{"dataset": "simulated stained blood smears", "method": "moco_v3", "inner_norm": false, "drop_path": 0.1, "projector_hidden_layers": 1, "optimizer": "adamw", "eps": 1e-10, "final_lr_fraction": 0}
Rows from block 2 of a small self-supervised image encoder, named by matrix and row number. Rows with one number belong to one neuron. Each number is 500 + 25 x the weight over its row's rms, rounded and kept within 0 to 999. All counts start at 0. Numbers have three digits each.
After each neuron's rows are labels from the 100 images, of 14848, where the neuron reaches its highest value: "colour at peak" is the nearest of a few named colours to the mean colour under the peak. Only what is clearly more common there than usual is listed. The data: simulated stained blood smears.
# fc1: MLP up (model.blocks.2.mlp.fc1.weight, 288x96), inputs 0-95
# fc2: MLP down (model.blocks.2.mlp.fc2.weight, 96x288, transposed), outputs 0-95

fc1.0:524553468496490498494499520500522515511499494510526530442478492542491442535495526519494518522492512509492527467500505479468448522467484473522497491530530533529478481507500495498461475507459486502490483508486517451523558527504524536499527504478438478506524477462510483492446507475508501498
fc2.0:535512504497478514503483479490514547488513512548499513478507482506477480503474477522514494469458520483521476488479496474522556484500502493496508517488445509461524482503484539517477480479525532524519477456504469466494532457495471522512473499468473481522492534510455512499508459540504418518
colour at peak: white

fc1.172:500521520495480488522500518508490546506468480478517538500485518471500495477549492542500437541515498519486481537485519482501501486478555489487496486508479517511505505457498527502510449519459504452513519509508532528485477463478467499496498539508563509501448467522473466499445484512500517500
fc2.172:526491495512500458492460487492468475556464513537539495504503492505442525474514479533501504499453533513502518478513447520496525511526506494497503483515490484473555482545481467509492490462529503488523513480497445454477490495521468486494498462515485452514502482508480531480537547479511492513
colour at peak: purple

fc1.44:434485466490572516511477486514466503502517485500524552479521487501502500444535538505507473519520545514505535493478499499541530459499524502485495458514481462457482473486468465494497484502486521518507500474556497515496473453484518500537487515461485527503505517488478495509514486503471528499
fc2.44:511496454506474484487486489524475500473443516478545509506479478518479518482504555475483514510497507477504481520545494526521471500521510524477546486494474483471495514524487533554494488500499473542518513478495485473535517509531505511555497543504453490465508460472471472469509467457474496469
colour at peak: pink

fc1.248:483502511528549545470511456499477522510494480532546510500503463507522538529499513502490444517495515517500483520508461508501458503507499516472497508473499458484509488532510468522493489523415455485498525522542503493470534475471507496541533475502517492489538504495463509491529492456499534496
fc2.248:509475482515506487453488504493509508563513520491512515501492527526496510484462512544445479497493501464510483520536509499523521466468516509507522515453531479454518493497536486419499505498517469556484504463528498527548516515512504542511478490509499492484507471483450535474482495484524497489
colour at peak: white

fc1.227:507495503483489534551485505462512475490530458507512502507505502506525506500500440474479445532493493516520498496532490479519484490460476503530509467472492505508506529452502565522520486514491505525539542535524500474511520518552525496459489498511570491490529493513500466534458495525499489484
fc2.227:494489475525508452462466515487476499505506530497468494524493523453473529470487489512461538491496491476517527522493497509486527502503468538508478451468523485449514515518491489487483494455525504573517465499497535515505508525529478497540533459543571480499491524507509506491521506522494476502
colour at peak: purple; grey

fc1.58:506490493494486431505501489520466506482520525532506546493495479506503480485494502513514512511533497462509524527472483500569517472489524528500541515471457499499557477525460548530552508509489480484501529506518504501501483523542557491506505496507537464511491488470505482490494496431500500523
fc2.58:509497473521490482448465520519494487509528524513519499507524492477527484474451522563511513505516490470492565519494463545543537491504532468451502504516483484480474494547539487528496450463528493530500493466520505471478509495486472510498466510496517477466457464490468506496520502500501501508
colour at peak: white

fc1.161:517534527490510520497493496540494499494507475518495538503466483517521485479520508518462472510491541519485511500432494462572508460519520470473490494499468473471498522500483555522517453505516501495534482466518500467503495434539509491473486496516490473495530505505496530497444514533505492474
fc2.161:508447511510511524482502519488481516563467521485476495538475530497479482469511503510454545519488478487511512508523470527515507495510525503515551469477518533463485495496544461516581491471489515511539458477509459509516471484521465499516496514548512463507483494497504512470496481480504518507
colour at peak: purple; grey

fc1.277:552489489489479466468479503435541477481541550506513541515482493493492469506504529503487514504489500505557537476528510533502494472488484482469498514522478447498491546515487513518495453488481472480511515469499480475489532504512519464530493485483482464538528497503450509452484480508520477508
fc2.277:493517484520495477537503490460496532526560493491487509486489496494509479509453439526535551487510480480465472512491554473450514476515506508503489497480490510527498480507517572477498523484505544493522540517521518513508486514496508480471505466518508478492478524483543521473484505470468526450
colour at peak: white

fc1.158:541470482478520481547500491544509511448515558519479511516501531504505434501520516531497487461510487517497493482507498455457461494504485523471505493467516532505497534488495479507504480506517519512549540512500525499474516469518521497513499479457480513548480483487514515463499494485521575493
fc2.158:467486472478507473502501495484502533539472494485517479480517489518525457535505528526534504477510468499484494472572503525503482514470473460510489510453530532518458523510522464463475510499492530498516561495463507531484492497484523524472480539521485497549455480479480498511500466479477514476
colour at peak: pink

fc1.29:541506496517540505477461517483519510510457495518562487507475533532518447496456499509498508529527521519501447524550489530479445494492526507528451496478528515478484512505476506529476496496453506495480530468460510516491468493474470501532530497461488505531472470526510513472510503493506481497
fc2.29:527489563465531533448488476478532493488472484522522506531469521473506471456519492539515496503474523494468521506477491530496480544523513507505513548513456480510465476509515444483526464514498509499507489513516497509464542482534465466486534491541484504522484498460483505465524487500508493478
colour at peak: grey

fc1.20:495489512468517509485493493506506446481564503524484526517490500510474511520490491503490484516527450509540512501478500511500507469526508503496533520475539495508462460486500487486491459533489500449496464525496500485508496549492506503534547504540451500460442493498475465504482531491489493425
fc2.20:518529493512506530532521495470497484444477502463482515498485502469475496508492491527490475491468509482491478511497515570510513528504467499521492447486511521461500482514496465472507528530496462490525492526435444523532489470473502500452479449470540478500505487531491524488495511500498495447
colour at peak: pink

fc1.183:501471573516503466529520430535495496467481449499479510532485507489477498486508516508491494526470519533481504554496479477521446496499505513498498528560472514505509492458492474467484511493512522488484524487501500515506484541492460496508516460466492526522508513562483536467508481507484507495
fc2.183:534479521494518483480437478532482505506498506543511528484529467520491522513475473550541517459495529459523503475515483492504506496485494487541546487499507549473436500525485535485500476471471507501500482499530529544521536478540475532497489484517506498547506473473521486498473486482521495474
colour at peak: purple

fc1.244:543485520522489496515509460509499456478491483500477478510471477526454496484498504553482516528472491502474518499507520503492452426537520523483466471504522483534505503531484492505454523485514503483484541458508491484505501505520528493495496498527522514474518546516452466442472521478493497547
fc2.244:484520492496509485497500532455512469522525469534472493501511517452562497525514500523521513490519514503522503526487496488529481495471502509473455526508488500516495451491500500478473500514489502473495539504489523521571549455551553517525508482532533523494471530475538485541476521496482479486
colour at peak: pink

fc1.13:477515499509498481481493492519523459491489461502508476583489491491468494496521499483491549528532485560488520470497516486480497528498495492509491490501494509476521524507522501520530541482471446507426462467500546492494503556524481515522502498510484465497451537520471471482510493492494482498
fc2.13:448514503518479513512486516478485488514511527465547536474499486543524543491551513499557530459480486491491512529472506525532480502422484500506466506486514518481508541452537504475514519500521546514489511485525470501473500506497508524481476506462478491485560507515513516506467491501504505479
colour at peak: pink

fc1.43:474515540502469500528506472539480492527529479485470462525518477515472518440540491518527488493490529561482497523518515481531482477493490524530506509544459499498448475482534470478487471475503479470530516501504510502503478526550472493530510489453468452489515516509516527497491501538507477495
fc2.43:496499511525496471492501505505544521512552549506475465526496543493484471516473475542541493540496486519534470493521488461514498461476505525463494477514477545424519500485478511479482471499517522471520487469500540505481506487528515521530494555504490485508505501472490499498495479498542535457
colour at peak: purple; brown

fc1.102:519514500484471526524505466503469524532499475449489508501475507522459495458482534495499489517488507540482507505482513458520494498488521508478558478544502536507501513471495569516499483511521508476498491467552527517490474491481456491448488510489526524505465465557490513483498473549527517499
fc2.102:546509472526460485523515490526487496521516486487505503496500508480531482445493443505514461507505504522462506461531462493494515463516503484530491492556473510488507474523460529534514479495524531483491516486522500461480469474478515539503501480527529515506471521515508584502523477501532535480
colour at peak: brown; purple

fc1.152:475519488535500501456489523474544494502505503482499504502515472537510468561528512510524489510494499499505498500487478517479517486496498497522494481502505512470497507482547473440495523501492481515492550514516493492511530542475502525484493414449460505514496501451571532502519492456501484477
fc2.152:524525488506503516508461481552461499507507496532495527513499524465485507487480503540494517474521528492497507475500477520514557514531536482520535504545507484483544458519533504482450485447483498549471488483545497475516483502443499515472460461500472495478515460522520511481488480491477502480
colour at peak: white

fc1.242:525515540463512509490496498486514470465492486466520503499487502492472466492586486510477531491484523482495504569460480511503512478511509513459523510516483504499487489503503504525499454512522466517524477498511505518504496517472492465452481552544532467536471500512499494490521540540543480467
fc2.242:534501451504529490498505459509494585491501502516490497478541492510499535509529462494443480508497526489527512476513497505483479532538552508515482494466543510533488468499482507486506499503498536526483431476504483498503480458466497494519514476497509503542493530516519490533543483504514461517
colour at peak: purple; grey

fc1.97:495527499484506514527491505461503471485481517474474501535503507527503490501521522509449542506504539522521467520516434465495487514487487471489524533537495508541497456490453495494520487481507568529513465568509489482477517496499460504549475492499497539501495488452514479487500476493489517526
fc2.97:520491539508482472511495522491511520508510514543463497471479490490487508466485459507489540524502501533501529518486453511518475487522534531519501525541567525487523524545492514516489494495508478517545488514541493545522511526490522523511535499479521535524479556556508541476495493539511516518
colour at peak: grey

fc1.256:537491520499537532512506500487501495510574476526521494490496506507487482491508489500502459515512480531446491513499469504489523492496490462499500514561530510465460524485559493482513502485507499520470482569519494559516522494526503485535478485471493491541482463475492542475503460470489476494
fc2.256:491445485487513508504508505511496467505505469518459495498523488447521508453455485494534549565527457489517576519502480477509517496498534512502479529513474495485511483505479451523494492471512506470519457521515527474480509517497524474472509473495483458536499502512501525510528534498505471475
colour at peak: grey

fc1.223:488471515467535489505514499514496486491525505510530519497450498496481483520513502508532507545509510544544469473506465492509517467518502483514528461488521535513510536459487503471495517528483513472507532469503526548473540538502468497478491525498474465505455512518496492474445480575524470490
fc2.223:532493488518496510505481483533501499548513507488524508518511501551460546505506495523520478494506504492467503518547493492513520515524512502474531515517503502495477470549491543531495466491476513483532487463526491464517478490491486504546519473536435424487481485465502496481504500426526501495
colour at peak: purple

fc1.231:488495498489506457491481502497478511519506538492463503493481469509561470518461538557455486510507483510551492514482518467533503505576498494523492470479516470494492531482525539495511476482491531526506497479490502527473515501479550490459553483491508527515528542479487500534476499506486523516
fc2.231:490506506481469479507524514490487508513481514515490498465505501526490508515522437455479502450491481466479488517513503519536499503509445519518469500514521512468544465544483504504478558502497514559516500485534428498497469444530503513539502546500485469510484527490497521505501518494514527521
colour at peak: pink